Rows from block 4 of a small image classifier, named by matrix and row number. Rows with one number within an expert belong to one neuron, the router's apart. Each number is 128 + 32 x the weight over its row's rms, rounded and kept within 0 to 255. All counts start at 0.
Before each expert's rows are labels from the 100 images, of 14848, where the router gives the expert most weight on average: "top examples" is what is common among them; "colour at peak" is the nearest of a few named colours to the mean colour under the peak. Only what is clearly more common there than usual is listed. The data: drawn human figures in many poses. In brackets: how many of the 100.
# router: slot weights (model.blocks.4.mlp.router.weight, 16x160, trained with AdamW), inputs 80-159
# up: expert up (model.blocks.4.mlp.up, 16x32x160), inputs 80-159
# down: expert down (model.blocks.4.mlp.down, 16x160x32, transposed), outputs 80-159

# expert 2
top examples: handstand (72)
colour at peak: brown (62); black (27)
router.2 [121 181 111 193 115 152 110 147  95 120  53  39 142  98 122 185 132 182  60 192 126 147 147 128 151 157 103 105  90 150 134 104 135 109 108 155 125 110 112 149 116  76  90  64 113  88 147  87 157  81 136 174  85 149 118 125 119  91 135 151 132 165 120 135 122 137 122 105 119  89 176  83 109 156  92 136 177 175 156 129]
up.4 [128 124 130 170 136  50 122 135 211 129 180 100 131 106 139 118 163  81 209 133 133 114 139 161 105 135 126 133 129 122 169 112  76 143 126 123 126  81 131 154 126 209  94 142 179 121  90 190 126 127 105  70 140 122 126 129  60 133 115 128  91 127 131 152 124 129 132 123  65 125 144 158 123 126 232 182 134 104 121 120]
down.4 [128 108 128 123 127 129  59 130  49 128 142 126 131 140 130 129  98 172 119  87 126 126 122 122 168 255 193 123 144 127 134 167 112 159 147 116 113 123 134  84 130 127  85  48 129 140 130 162  81  87 186  93 115 136 119 124 111 128 142 149 110 124 146 104 124 125 125 181 109 169 124 162 121 140  30  76 135 195 169 178]
up.5 [127 244 132  68  44  20 121 117  90  89 103 133 127 149 131 119 127 129 122 114 127 103 130 127 126 140 123  93 130 140 172 125 112  53 125 185 142 121 129 137 124 123 148 138  83 145 137 134  85 117 163 137 103 142 150 147 138 112 148 168 117 128 145  87 160 121 126 140 131 110 146 150 124 170 127 149 152 131 130 126]
down.5 [131 118 127  79  85  91 206 165 129 105 127 132 131 131 127 125 122 122 126 166 147 127  87 134 122 106  38 130 139  33 177 133 147 128 100 128  86 132 105 127 129 129 159 132 124 130  33  74 106 129 114 121 158 132 167 135 128 115 121  56 228 128 158 130 153 148 144 124 128 127 110 115 127 145 120 119 101 129 117  94]
up.6 [132 187  76 155 101 221 111 147 130 167 100 127 133  64 122 159 128 147  84 128 128 155 103 161 120 214 130 138  89  96 161 125 171 131 148 162 125 186 128 128 141   0 121 145  88 128 125 117 131 133  99 112 176 120  83 118 205 127 114  60 127 131 121 128 119 144 127 161 130 169  75 145 124 130  89 186 138 136 130  37]
down.6 [129 152 122 106 117 118 167 133 157 123 106 138 111 120 127 112 159 110 149 105 141 112  95 125 133 130  89  88 101 190  99 143 139 152 116 122 125 150 124 147 138 133 137 169 127 117 221  63 124 122 131 136 110 125 125 102  39 117 122 131  97 118 108 143 132 107 123  71  40  66 125 154 157 173 187 153 123  83 129 171]
up.7 [129 185 108 103 132 122 140 145 135 124 110 110 133  98 145 129 132 131 113 135 124 130 128  81 131 132  59 145 122 158 125 121 135 130 120 161 139 129 140 158 128 131 105 146  30 130 131  97 119 120 150 151  72 134 154 113 107 102 143 123 121 142 136 143 128 130 164 130 159 204 143 111 131 137 134 141 148 104 128 133]
down.7 [127 127 126 122 130 105 214 137 157 164 118 115 129 152 124 120 148  50 102 255 154 133  72 134 100 159 141 131 154 103 148 142 109 129 132 139 123 189 130 125 126 148 100  99 135 108 111 107  90  60  67 131 166 165  96 121 130  51 142 130 150 130 120 123 127 140 153 170 116 126 149 126 107 133 132 115 115  96  58 135]
up.8 [128 133 127 132 137  94 134 123  74 126 130 130 152 130 179 121 123 131 131 149 128 132 119 126 132 133 123 126 126 130 133 123  93 129 131 200 129 131 125 164 127 126 121 108 114 127 139 163 122 127 192 108 175 127 200 142 156 130 129 130 162 120 130 128 116 126 136 122 203   3 125  96 128 125 169 116 157 143 143 140]
down.8 [130  95 127 109 127 128 175 129 176 125 148 108 130  75 110 162 110   0 115 237 119  94  80 130 145 115 123 130 120 124 127 128 149 235 119 126 134 115 133 127 125 128 167 254 137 131 127 136 105 132 129 122 128  50 142  94 133 123 125 131 140 152 113 140 141  76 120 122 101 119 130 229 126 129 127 159 131 133  97 123]
up.9 [126 116 129  78 135 163 133 126 179 129  46  84 131 107 101 181 137 146 124 223 142  88 132 135 124 124 177 130 131 129 130 126  73 124 139  86 128  82 133  95 127 168  86 109 133 127  85  98 121 111 138 118 124  65 120 128 130 127 134 119 162 112  65 109 142 119 128 231 167  58 149 148 128 132 126 131 132  57  89 233]
down.9 [ 83 100 129 127 127 105 144 104  70 127 126 119 160 169 140 142  27 120 133  70 141 152 127 101 123 134  64 122 147 187 123 115 167 143 126 216 129 131 131 128 107 126 172 129 130 126 133 132  97 219 126 119 103 197 131 119 129  98  87 116  95 156 138  75 143 109  74 120 165 110 127 189 166 103 120 106 133 180 186  60]
up.10 [128 125 117 129 141 125 141 128 132 117 124 145 143 211 126 210 127  47 132 127 137 134  68 153 124 120 125 132 128 100 128 115 131 164 136 122 126 129 128 136 139 119 132 189 126 122 123  92 237 133 130 125 128 133 134 128 126 115 130 116 124 149 129 127 126 126 128 222 156 214  48 120 170 117  50 116 100 124 134  98]
down.10 [135 129 129 118 130 126 181 131 120 136 123 130 218 134 130 132 164 115 120 129 105 155 192 130 146 146  99 115 133 211 132 129 133 144 126 159 151 125 132 128 107 123 138  29 122 122 143 200  68 125 184 139 144  78 138 125 115 108 129 126 122 126  92 103 128 134  95  58 139 131 181  98 141 111 133 138 143 206  63 138]
up.11 [128 146 119 139 139 169 132 135 147 128 125 132  71  73 119 141 115 108  97 131  46 132  63 142 149 109 160 193  94 124 166 135  99 140 124  96 115 132 127 141 128 129 134 255 143 124 126 127 197 107  95 129 130 133 129  97 171 127 131 129 131 168 141  53 130 126 131 115 147 139 129  92 154 123 119  25 167 126 146 119]
down.11 [121 130 140 131 127 128 166  77 105 153 120 130 128 126 131 130 195 140 157  73 109 127 131 130  33 104 130 116 116 175  81 142 128 117 146 103 115  86 122 125 134 139  89 115 119 122 162 141 165 127 121 127 138 131  81 137 102 101 138 144  68 128 144 140   4  66 119  85 127 109 144 112 126 137 120 129 160 131 130 141]
up.12 [130  67 144 143 130 106 131 173 148 138  88 131 123 105 112 133 134 172 128 144  99 149 102 106 128 164 127 122 127 140 138 123 122 131  81 184 132 135 105  95 126 255  36 106 184 128 117  70  76 125 149 117 130 124 115 125 152 119 148  95 125  79 122 155 130 114 135 151 133 130 139 131 129 190 122 196 130 139 126 157]
down.12 [151 130 127 121 130 129  96 129 126 122 117 141 253 124 153  98 120 121 133   0  97 132 115 132 136  20 130 144 141 129 125 157 121  96 160 115 128 133 121 144 130 128 167 159 155 126 131 110  91 165  99 125  96 123 127 136 134 177 122 127 148 127  28  73 175 130 132 161 190 125 132 142  97  97 124 150  93 158 142 126]
up.13 [126 145 131 180  97 112 125 130 138 126 133 125 142 132 197 127 131  82 121 129 124 130 129 137 119 121 128 116 144 126 124 117 158 120 117 105 123 118 125 166 143 140 142 116 113 114 135 131 132 124 125 126 131 105  56 127 134 122 128 143 125 136 129 130 127 187 146 120 140 180 142 147 121 142 194 130 127 117 110 133]
down.13 [129 145 129 118 127 124 119 148 116 124 135 127  93 105 140 110  21 210 124 119 139  81 181 122 111 144  63 101 121 127 139 140 131 236 132 121 113 131 136 138 137 124  89  80 123 125 141 123 163   0 126 123 124 132 175 100 127 127 131 166 117 129  78 123  98 104 128 127  98 150 128 144 123 128 213 131 161 162 136 141]
up.14 [129 218 155 171 154  77 140 141 171 129 133 180 104 131 127 134 115  83 120 141 159 183 129 167 147 196 127 134  96 135 119 154 144 136 138 193 129 124 127 154 140 165 132 105  86 129 107 137 140  82  68  76  96 136 118 134 122 218 128 109 120 107 140 145 129 132 190 114 132 154  80 163 118 137 210 174 116 132 120 107]
down.14 [116 144 129 121 130 144  62 223 132 133  89 171 117 133 131 125 106 125 144  46 121 127 147 126 181 140  74 108 148 157 140 121 142 135 142 123  73 141 121 123 106 118  50 124 128 126 175 114 107 122 202  70 155 127 150 129 123 158 127 200 122 150 119  79  93 147 110 142  79  93  89 137 149 120 125 116 126 110 150 169]
up.15 [125 119 129 126 184 193 118 129 123 130 127 122  93  89 117  95 140 191 110 135 131  88 103 134 136 116 103 153  88 128 163 150 118 137 115 103 125 143 129 113 126 128 144 125  76 156 230 129 178 102 114 140 169  98 129 120 168 150 125 176 120 157 132  90 126 130  71 124 110 247  11 141 153 134 117 153 127 118 118  84]
down.15 [128 137 120 122 125 119 112 140 129  63 114 125 140  84 143 149 212  56 194 119 145 133 168 130 151 155 157 113 147  91 135 136  98 117 120  98  74 129 119 158 130 128 128 103 135 125  63 129 127 185  98 137 103 121 117 149  34 208 165 122  67 132 128 105 189 127  96 123  68 132 161 178 130 133 127 123 137  55 112  99]
up.16 [126 208 108 110 143 125 131 128 130 124 135 146 153 137 137  84 110 142 124  91 138 133 132  67 138 169 158 200  95  95 123 128  70 229 159 155 137 128 117 125 127 166 113 128  12 150 194 126 131 122 125 116 146 152 146  89  91 124  58 129 124 139 130 132 127 134 184  69  94 119 113 136 126 128 123 166 130 123 131 152]
down.16 [123 138 130 164 133 127 153 142 132 129 104 111 117 134  98 100 169  55  86  39 162 134 116 134  76  43 128 114 143 107 159 139 137  40 129  64  70 116 121 126 117 127 120 236 149 127  73 125 146 184 126 126 159 131  78 137 157 113 131 170 140 128 136  32 105 123  73 155 123  45 134 186 127 132 129 117 125  98 126 123]

# expert 0
top examples: lying (33); orange trousers (26)
colour at peak: orange (30); yellow (30)
router.0 [109 138 120 122 170 103 130 169 110 149 101 113 106  77  99  97 169 159 128 128 156 175 157 123 129 199  97 133  87 179  81 168 166 176 163 149 108 155 100 111 102 128  99 108 114 135 101 137 145 132  99  80 116  82 193 127 122 160 123 111 103 131  53 166 142 143 161 150 105 163 146 135 109 155 162 150 176  83  78 109]
up.4 [131 103 130 128 128 192 118 127  65 120 145 135 129 117 131 175 146  64 120 126 141 145 130 152 130 125 127 139 131 128 151   0  94 131 167 107 134 129 126 130 131 110 173 112 136 144 158 101  66 128 145 123 125 255 129 126 133 121 165 122 120 130 143 105 127  97 133  73 163 128 124 135 126  84 186 210  99 108 106 131]
down.4 [128 123 127 134 129 157 156 128 144 125 128 128 142 129 134 126  49 154 147 118 133 145 134 126 124 246 125 132 133 164 119 130 138 124 159 147 142 128  96 161 129 126 126   0 129 126 128 136 131 170 158 125 129   0 112 126 136 130 128 129 124 127 106 180 128 129 135 132 103  47 161  88 119 129 112 129 128 140 102 169]
up.5 [129 222 128 127 135 140 114 122 175 137 132  70 138 147 202 108 151 124 154 129  75 134 138 128 116 135 123  80 133 119 135  96 107 128 113 109 128  93 130 134 130 138  88 114 120 135  98 168 139 130 208 131 128 107  56 137 131 148 120 134 148 114 129 203 141 123 154 136 160 114 122 124 128  97 130  81 148  78 140 149]
down.5 [127 132 125 162 124  54 222 148 123 134 129 173 104 113 101 181 125 188 134 193 182 159 130 126 147 117 152 182 107 143 114 165 128 149 130 137 129 137 106 131 126  92  77 111 127 126 127 163 124 124 125  77  73 182 164 159 134 135 118  74 100 130 130 131 154 203 177 147  16 152 122 127 173 207 126 172 137 135 135 136]
up.6 [130 169 126 140 126 153 128  99 110 185 161 106 125  77 144 129 105 121 169 129 128 127 158 160 127 128 164 122 156 154 131 150 156 158  70  55 148 126 128 114 128  88 105  99 137 124 128 137 134 128  77 157  83 148 134 144 126 112 137 127 121 130  98 157 124 131 129 131 121  98 121 123 126 160 240 122 168 124 124  78]
down.6 [129 172 129 128 116 123  91 130 128 133 142 132 175 128 122 134 212 135 219 113 125 161  85 125 156 144 120 117 168  30 219 146 124 105 124 112 135 115 131 134  78 128 177 205 136 123 112 121 112 132 136 118 255  79 150 128 124 137 129  97 165 129 167 112  81  92 125  94 112 162  98 108  97 152 113 191 117  89 133 140]
up.7 [125 165 119 126  94 118 111 167 178 166  89 131 151  97 148  91 229  91 163  87 140  91 153 115 102  92 124 127 110 117 129 124 195 121 130 167 111 139 125 119 129 169 144 134 122 126  97 130  98  84 129 123 186  29 115 126 138  48 139 148 112 124 121 127 150 113 181  89 106 165 119 168 130 132 148 118 104 118 137 212]
down.7 [122 124 126 160 135  86 127 133 179  98  95 133 133 132  97 127  75 131 102 191 164 130 129 116 119 118 121 127  98 129 123 134 166 127 130 134 130 114 149 131 131 129 139 153 132 130 123  70 148 134  60 160 129 255 200  72 118 151 124 127 141 115 155 126 139 142 125 136 122  83 118  71 137 115 153 142 145 110 151 121]
up.8 [127 152 153 111 125 121 137 116 121 112 130 124 142 135 111 125 140 120  83 121  77 112 106 126 146 141 127 133 129 133 116  90 122 127 108 140 129 190 127 127 127 118 119 115 219 166 123 130 148  93  75  64 134  69  59 114 139 161 121 103 155 114 121 102 121 141 114 126 217 139 127 174 130  99 129 218 109 123 135  25]
down.8 [127 123 130  63 110 129  93 106 113 162  83 129  93 104 155 137 132 103  95  84 148 124 110 163 135 119 151 155  72 124 153 145 135 165 138 122 150 137 176  97 128 124 138 128  94 126 147 126  88 172 143 193 103 212 125 133 120  64  92  96 120 134 152 119 112 126 125 142 106 123 115 169 178 135 140 113 129 159 142 216]
up.9 [131 159 130 137 166 135  80 131 164 126  93 150 122 123 135 150 144 136 130 127 147 113 147 125 132  75 142 113  98 130 129 135 152 129 125  97 104 144 126 109 131  32 244 112 130 130 125 126  81 131 206 122 133 130 185  98 124 100 125 115 132 128 143 163 129 178 136  84 104  92 125 151 130 157  73 124  24 133 161 149]
down.9 [128 128 125 127 110 169 114 129 161 166 115 135 136 130 112 129 124 109 233 137  65 122 127 122 108 126 139  99 130 168  94  78 127 130 136 141 144 128 160 137 140 114  75 109 126 125 131 124 206 123  66 120 154 111  76 126 123 134 145 172 171 127 120 120 160  25 128 255 173 132 131 133 133 130 182 115 133  90 125  87]
up.10 [137 127 167 150 126 125 129 119 128 128 141 116 122 169 112 124  61 128 152  96 130 211 131 145 109 173 121 100 146  22 139 116 195 129 126  40 130 132 129 112 128 115 176 116 139 137 135 120 140 132  32 116 101 115 138 181  96 109 128 123  63 105  53 194 125 108 127 187 189 128 160 139 147 115 128 124 126 126  98 116]
down.10 [129  97 136 122 125 161 114 155 124 123 137 135 101 112 144 128 151 119 127 187 119 102 105 106 124 122  46 123  60 165 141 154 116 133 132 135 106 137 102 127 128 120 152 143 127 123 146 159 130 125 135 121 247 145 139 138 127 159 130 141 129 157 169  65 168 119 124  67 117 107 133  91 125 126 155 134  33  60 105 141]
up.11 [170 145 157 129 133 139 119 127 130 129 122 210 120 126 129  82 125 143 192 102 133 175 250 104 145 165 122 109 124 123 151 120 118 124 106 118 123 135 137 130 142 130 245 207 114 152 126 199  69  99 135 153 129  94 100 140 115 133 125 123 120  98 125 119 128 167 198 117 126 122 106 125 126 192 122 135 163 160 133 131]
down.11 [128 130 130 125 159  59  79 105 181 128 139 112 167 115  83 121 132 118 102 130  93  86 124 158 113 109 114 164 126 132 126 136 150  23 122  98 124 127 150 116 120 128 135  59 126 133 138  86 192 126 133 161 167 140 160 155 191  59 143 130 134 126  69 124 153  76 131 231  57 180 127 111 147 110 127 134 123 137 151 148]
up.12 [ 89 100 105 125 142 168 160 149 112 150 119 118 116 131 135 117  59 111 181 136 112 112  89 134 120 130 126  83 139 124 120 110 169 132  36  78 130 129 129 122 128 182  84  50 128 124 122 131 135  88 211 136 128  97  91 145  98   3 123 146 104 138 112 145 133 142 114 168 123 154 122 128 107 155 200 137  83 101 132 196]
down.12 [151 131 121 140 164 101  27 120 102 130  85 149 145  82 120 126 116 136 181 129 113 116 118 128 182 109  98 137  94 130 129 135 139 119 174 118 125 141 151 123 126 130 177 231 130 126 131 152 141 112  50 128 165 112 181 119 127 140 151 124  67 132 106 115 132 132 129 114  32 121 122  66 150 138 126 134 124 145  81  72]
up.13 [130 126 103 126 120 153 161 109 163 143 137 156 130 130 129 101  84 122 113 124  92 119 130 117 113 143  92  96 120 103 135  49 129 161  90 108 128 127 130 139 127 116 108 127 119 159 129 131 139 114 112 127 124 154  76 116  81 115 104 123  98 128 133 111 117 161 133 119 209 151 162 117 128  66 192 176 163 126 151 126]
down.13 [126 139 128 124 125 123 166 107 121 144 118 183 196 128 166 130 137 152 130 133 143 134 130 110 145 133 131 124 230 115 128 107 113 145 104 104 120 128 147 128 133 128 151 188 113 130 166 117 168 146 143 114 117 132  87  86 129 124 117 122 140 121 155 157 107 108 128 123 131  98  98 165  69 126 128 181 168 115 123 192]
up.14 [142 147 136 120 173 145  96 129 177 131 129 126 132 114 132  81 147 105 163  78  88 110 163 122 121  96 124 113 128 132 109 110 135 142 121 134 126 158 129 126 130  95 150 124  86 130 112 176 123 136 129 111 153 136 131 136 120 167  82 130 147 126 127 126 126 158 133   6 124 144 130 181 120 140  63 103 176 140 142  88]
down.14 [132 128 123  86 136 136 117 105 118 136 118 149 127 126  41 144 132 134 129 169  99  99 123 133 109 133 156 164 120 124 134 154 174 120  60 163 162 105 171 123 129 128 128 164 127 130 120 105 100 185 103 220 142 123 133 128 157  69 134 137 233 122 123 127 137  66 132 188 152 178 134 130 229 127 174 128 146 137 130 131]
up.15 [152 130 142 128 108 113 104 127 116 123 127 134  71 129 127 132  89 117 132 139 129 178 148 111 122 134 128 105 123  99  75 163 216 131 126 127 124 120 117 105 127 137 145 123 154 128 139 124 132 120 142  96 106 115 185 100 112  63 117 122 145  91  38 134 128 119 113 166 165 128 129 122 174 109 127 150 104  78  36 120]
down.15 [118 129 127 158  99 122 121  48 132 125  89 129 124 218 136 131 199 108 163 105 122  65 135 150  59 123  75 165 166  80 136 127 125 126 137 116  99 168  47 156 126 128 145 121 128 125 156 128  74 132  60 197 144 181 169 175  81 126 108 166 103 182  99 127  95 108 123 113  84 139 155 146 103 189 157 114 121 158 161 111]
up.16 [131  85 131 124 136  86 103 129  61 128 130 113 126 155 127 147  32  73 143 160 111  79 131 100 125 129 128  12 124 123  94 105 176 158 126 126 129 138 133 127 128 119  85  98 151 141 134 136  98   8 157 208 114 132 136 104  95 117 123 123 126 132 142 129 166 130 150 173 142 156 114 139 128 125 185 145 129  80 144 104]
down.16 [128 100 131 117  97  66 139 195 116 125 188 124 142  72 138 127 145 144 134  65  87 198 118 127 178  92 105 142 144 109 142 135 118 130 178  79 126 109 140 107 129 132 139 191 127 127 184 140 129 140 109 142 161 155 150 185 129 139 136 145 144 128 104 107 123 133 106  99  52 138 158  77 141 131 113 128 128 128 128 208]

# expert 8
top examples: splits (49); blue trousers (34)
colour at peak: brown (55)
router.8 [200 217 101 137 134 154 117 189 119 118 118  68  87  98  90 155 133 156 102 131 157 163 177  92 136 165 119 166 128 157 127 157 149 110 146 143 141 146 145 177 107 114 159  74  82 140 116 120 118 106 134 109 121 128 135 111 130 132 127  63 115 121  99  96 148 151 152 142 181 127  56  96 106 149 106 165 162 165 184 107]
up.4 [131 167 130  77 140 188 131 141 198 111 128 113 129  99 156 126 120 176 112 146 116 131 100 158 169 133 138 131 158 126 128  76 102 134 113  68 128 118 163 130 127 112 255 117  66 130 133 131 152 121  69 152 162 100 131 168 122 109 136 129 147 133 134 149 142 178 130  48 118 164 102 155 120 140 126 103 121  80 110  94]
down.4 [122  95 116 137 123 169 158 199  89 139 109  96 127 144 161  88  81 101 109 125 176  70 129 135 117 131 141 144 170  92 166 133 176 125 119 162 127  92  73 138 130 142 116 119 132 124 117 126  85 181 147  71 129 104  93 119 143 194 127 189 107 117  70 121 128 132 111 142 138  64 138 116 118 153 117 204 124 145 149 156]
up.5 [125 165 136 119 156 184  91 129 106 151  89 144 127 163 170 107 151 135 157 134  97 121 113 111 117 121 139 119 132 165 149 135 141 124  96 136 140 186 128 132 146 136 125 122 212 158 144 156 126 148  94  83 142 113 154 112  98 134 125  97  92  77 105 111 140  71  83 130 147 104 138 141 153 114 147 127 142  72  93 141]
down.5 [122  92 127 135 127 138 196  71 109 220 138 139 150 126 144 132 135  86 138 137 154 131 131 127 135 184 149 144 137 126 126 127 206 123 136 126 131 116 138 134 139 126 118 134 109 123 135  11 140  79 129 113 108 149 110 144  98 102 137  66 115 127 201 141 125 174 106  74 126 128 130 128 151 142 124 121 123 185 109 137]
up.6 [135 118 148 130 110 122  50 113 138 159 115  66 136 168 112 111 105 117 125 130 182 130 162 210  94 136 110 130 110  55 153  60 210 131 128 164 129 200 132 136 143 110 215 133 117 149 131 109  91 112 131 152 136 136  48 129 140 132 131 110 101 132 104 127 157 130 110 133  62 143 117 153 162 132 107 120 142 133 121 161]
down.6 [123  99 130 134  99 136  99 109 146 152 148  95 141 140 104 143 114  69 132 113 129 111 154 111 105 141 147 112 115 137 125 123  96  93 173 101 123  94 100 142  98 130 101 141 119 126 167 153 106 137 111 114 129  97 124 133 132  79 147 165 122 129 127 128 131 121 127 122 212 148 122 167 119 132 136 148  97 121 161 164]
up.7 [146 255 161  99 124 108 103 146  32 148 155 141  76 133 140 150 156 147 147 136 168 153  56 109  87  54 162 192 174 142 109 151 112 162  87 107 126 109 134 142 125 200 127 130 161 123 182 130  98 134 133 100 126 130 127 145 155 119 122 136 129  87 131 130 115 141 178 100 122 135 107 134 122 139 125 120 139 155 153 121]
down.7 [124 124 129 130 121 134 129 190 117 129 133  73 177 119 152 131 136 101  80 106 132 132 169 191 255 125 159 126 133 148  97 132 124 136 106 134 133  84 255 133 144 149 143 124 136  87 134 125 123  99 136  93 134 112  83 115 123 149 141 100 146 156 135 118 143 205 103 153 101 137  92 128 134 121 132 141 116  89 116 125]
up.8 [126 144 129  44  98 211 131 109  91 127 161 103 181 143 163 137 112 207  59 130 129 138 113 114 117 190 139 141 126 173 124 170  20 122  79 147 140  91 109 126 137  56 157 125 111 127 143 122  98 212 255 127 127 142 131  54 138 109 139 127 111 133 167 111 126 134 137 188 108 128 160 132 123 142 117 118  96 146 103 127]
down.8 [129 153 150  30 155 148 133 200 131 103 147 156 109  69 181 127 162 125 128 105 102  78 120 162  76 148 136 160 158 130 156 139 186 119 219 102 121 126 130 131 125 129 137  97 106 139 126 101 232 136 128 130 144 204 142  89 119 124 116 128 130 103  52 140 131 141 128 163  61 134 109 117 112 122 122 119 122 166 123 133]
up.9 [138 123 132 132 125  98 141 118 158 128 100 131 126 120 123 102  20 141 120 129  89 251 117 128 129 126 150 104 103 184 124 152 138 135 148 146 126 176 123 123 129 129 166 147 127 128 139 103 126 126 211 115 117  65  27 125 126 135 130 136 143 154 126 135 127 118 159 117  78 103 114 131 132 130 122 141 152 116  32 144]
down.9 [127 121 126 126 136 120  91 133 131 142 144 120 112  99 127 160 128 101 157 127  80 122 140 138 129 134 168 130 134 112 125 145 124 122  69 133 138 157 114 138 127 124 116 118 119 114 148  35 123 122 106 175 145 187 149  62 138 137 126 126 101 125 115 122 127 129 127 106 132 142 126 115  98 132 161 190 133 142 240 128]
up.10 [131 118 133 138 145 181 168 128 122 128 143 189 138 165 151 115 168  98 244 125 130 104  74 119  80  91 165 190 126 128 104 136 106 164 128 172 146 112 119 138 139 162  76 143 130 114 150 130  92 111 139 105 102 126 118 121 114 136 129 126 126 111 129 128 126 119 161 151 118  59 121 106 127  96 169  51 166 176  62 138]
down.10 [129  63 131 115 126  96 116  79 127 128 155 100 139 142 129 172 132 172  98 112  80 199 144 147 255 116  94 133 188 109 132 153 129 124  85 117 124 129 152  68 127 114 113 110 116 148 112 185 149 154 149 123 179 172 132 129  44 126 102 139 130 136 152 122 133 115 161 149  98 132 124 129 119 141 142  99 103 149 125  87]
up.11 [120 153 134 112  88 145 130 134 154 124 119 125 127 118 132 198  53 132 161 163 144 106 135 122 176  15 134  84 125 116 128  31 114 125 153 117 129 126 113  92 123 134 159 111 127 127 128 153 130 100 111 170 125 162 100 108  81  12  73 108 126 196 134 126 170 157  92 132 208 156 189 105 155  75 119 126 141 121 115 151]
down.11 [126  81 130 121 128  76 101 100 132 187  42 126 128 154 113 114 145 110 129 121  89 173  78 129  84 130 132 127 137 128 130 139 133 107  62 124 220 108 123 131 130 128  85 126 103 125 122  84 121 137 174 121 126  73 133 124 136 155 113 255  69 119  91 149 211 137  88 139 138  81 147 182 126 145 125 175 133  77 164 114]
up.12 [128 141 142 148 130 153 169 120 119 125 120 114 117 108 113  88  64 173 182 142 140 154 129 107  95  80 133 127 128  15 123 122 135 162 159 171 126 181 135 145 127 133 124 152 143 132 136  80 142 126 117 127 161 141  80   0 151 100  97 104 113 176 106 105 132 131 121 110 103  94 133  75  99  46 110  80 126 127 151 114]
down.12 [117 106  79 120 128  55  69 116  95 144 126  76 129 125  99 130 138 144  59 111 163 123 190 148  95 125 117 107 121 102  90 210  71  64  86 141  97 163 157 130 130 132 156 128 121 134 131 124 105  96 191 223 127 126 127 117 125 123 152 164 106 121 112 139 156 149 110 131 125 137 115 241 134 152 119 109 119  81 116 131]
up.13 [131 194 130 124 125 183 173 118 120 129 133 121 152 130 144 134 130 125 130 146 124   0 124  90 121  86 144 126  68 255 129 115 119 127 153 152 125 138  83 118 132 126 155  65 110 127 144 123 148 138 178 125 129 163  30 164 125  83 121 150 108 146 130 120 126 108 124  55 127  83 130 127 131 121  87 127 133 162  96 121]
down.13 [129  74 128 119 132  97  96 129 108 137  71 135 109 119 127 129  96 131 102  95  38 130 136 130 137 141 142 177 129 152 122 120 228 140 134  77 137 124 102 123 145 123  67  63 106 109 121  90 110 127 130 123 124 114 190 108 110 140 138 137 147 118 130 129  89 129 125 132 152 132 142  13 121 176 181 136 142 112 191  73]
up.14 [123  57 133 126 128 171 165 121 124 122 129 161 139 174 177 124 131 168  76 122 118 126 161 124  73 155 129 137  61 156 157 213 152 118 148 195 137 126  93 133 124  22 126  56 131 193 106 150 142 123 112 124 125 128 123 124 119  79 114 128  47 119 127 115 176 124 123  77 155  52 135 170 120 189  94 139 132  71 103 107]
down.14 [142  87 122 123 136 133 103  97 128 134 167 131 144  90 139 134 146 113 141 122 131  96 127  72  88 184  91 144  95  73 123 131 150 127 189 145 146 112  78 103 114 130 134 195 144 128 160  92 181  98 144 157 177 100 129 128 134 201 136 148 164 140 165 112 107 107 151 144 154 208 129 107 119 125 166 127 110 174  98 118]
up.15 [127 124 113 131 165 122 110 128 125 128 142 173 103 125 127 121  86 119 110  71 134 101  63 132 188  40 129 118 125 137 178 120 125 129 123 128 128  12 152 163 113 149 114 121  85 121 128 132 148 129 145 130 206 145  40 176 118 128 136 121 135 109 134 111 129 127  66 100  72 201 122 161 168 121 121 115 143 125 119 120]
down.15 [128 156 129  93 129 145 127 170 127 122 120 105 137 167  73 129 183 129 133 179 119 156 134 129 126 132 145 138  64 135  73 125  51 105 192 126 149 207  85 120 124 110 107 107 145 130 116 137 112 143 117 174 126  94 146 131 183 125 158 162  89 127 170 117 130 159 133  79 173 126  60  74  63 168 129 175 107 101 115 218]
up.16 [128 185 135 103 125 116  57  89 128 114  89 103 171 105  98 152 151 121 124 128 117 141 170 130 117 176 108 219 118 125 139 113 135 196 127  96 115 136  78 117 128 111 255 158  35 137 135  96 173  96  73 200 171 125  93 108 143 117 126 124 122 184 138 146 152 102 132 150 125 145  38 130 124 168 133 131 125 113 125  89]
down.16 [129 168 114  83 128 134 163 129 118  82 104 127 125 131 108 122  78 125 127 137 199  91 119 140 129 103 144  96 157 180 163  77 128 132 122 150  97 101  82 172 103 128 130  85 131 134 106 140 121 127 212  75  98 100 106 174  96 188 118  94  75 120 112 130 125 152 121 107 157 131 191 114 168 127 146 113 132 153 118 133]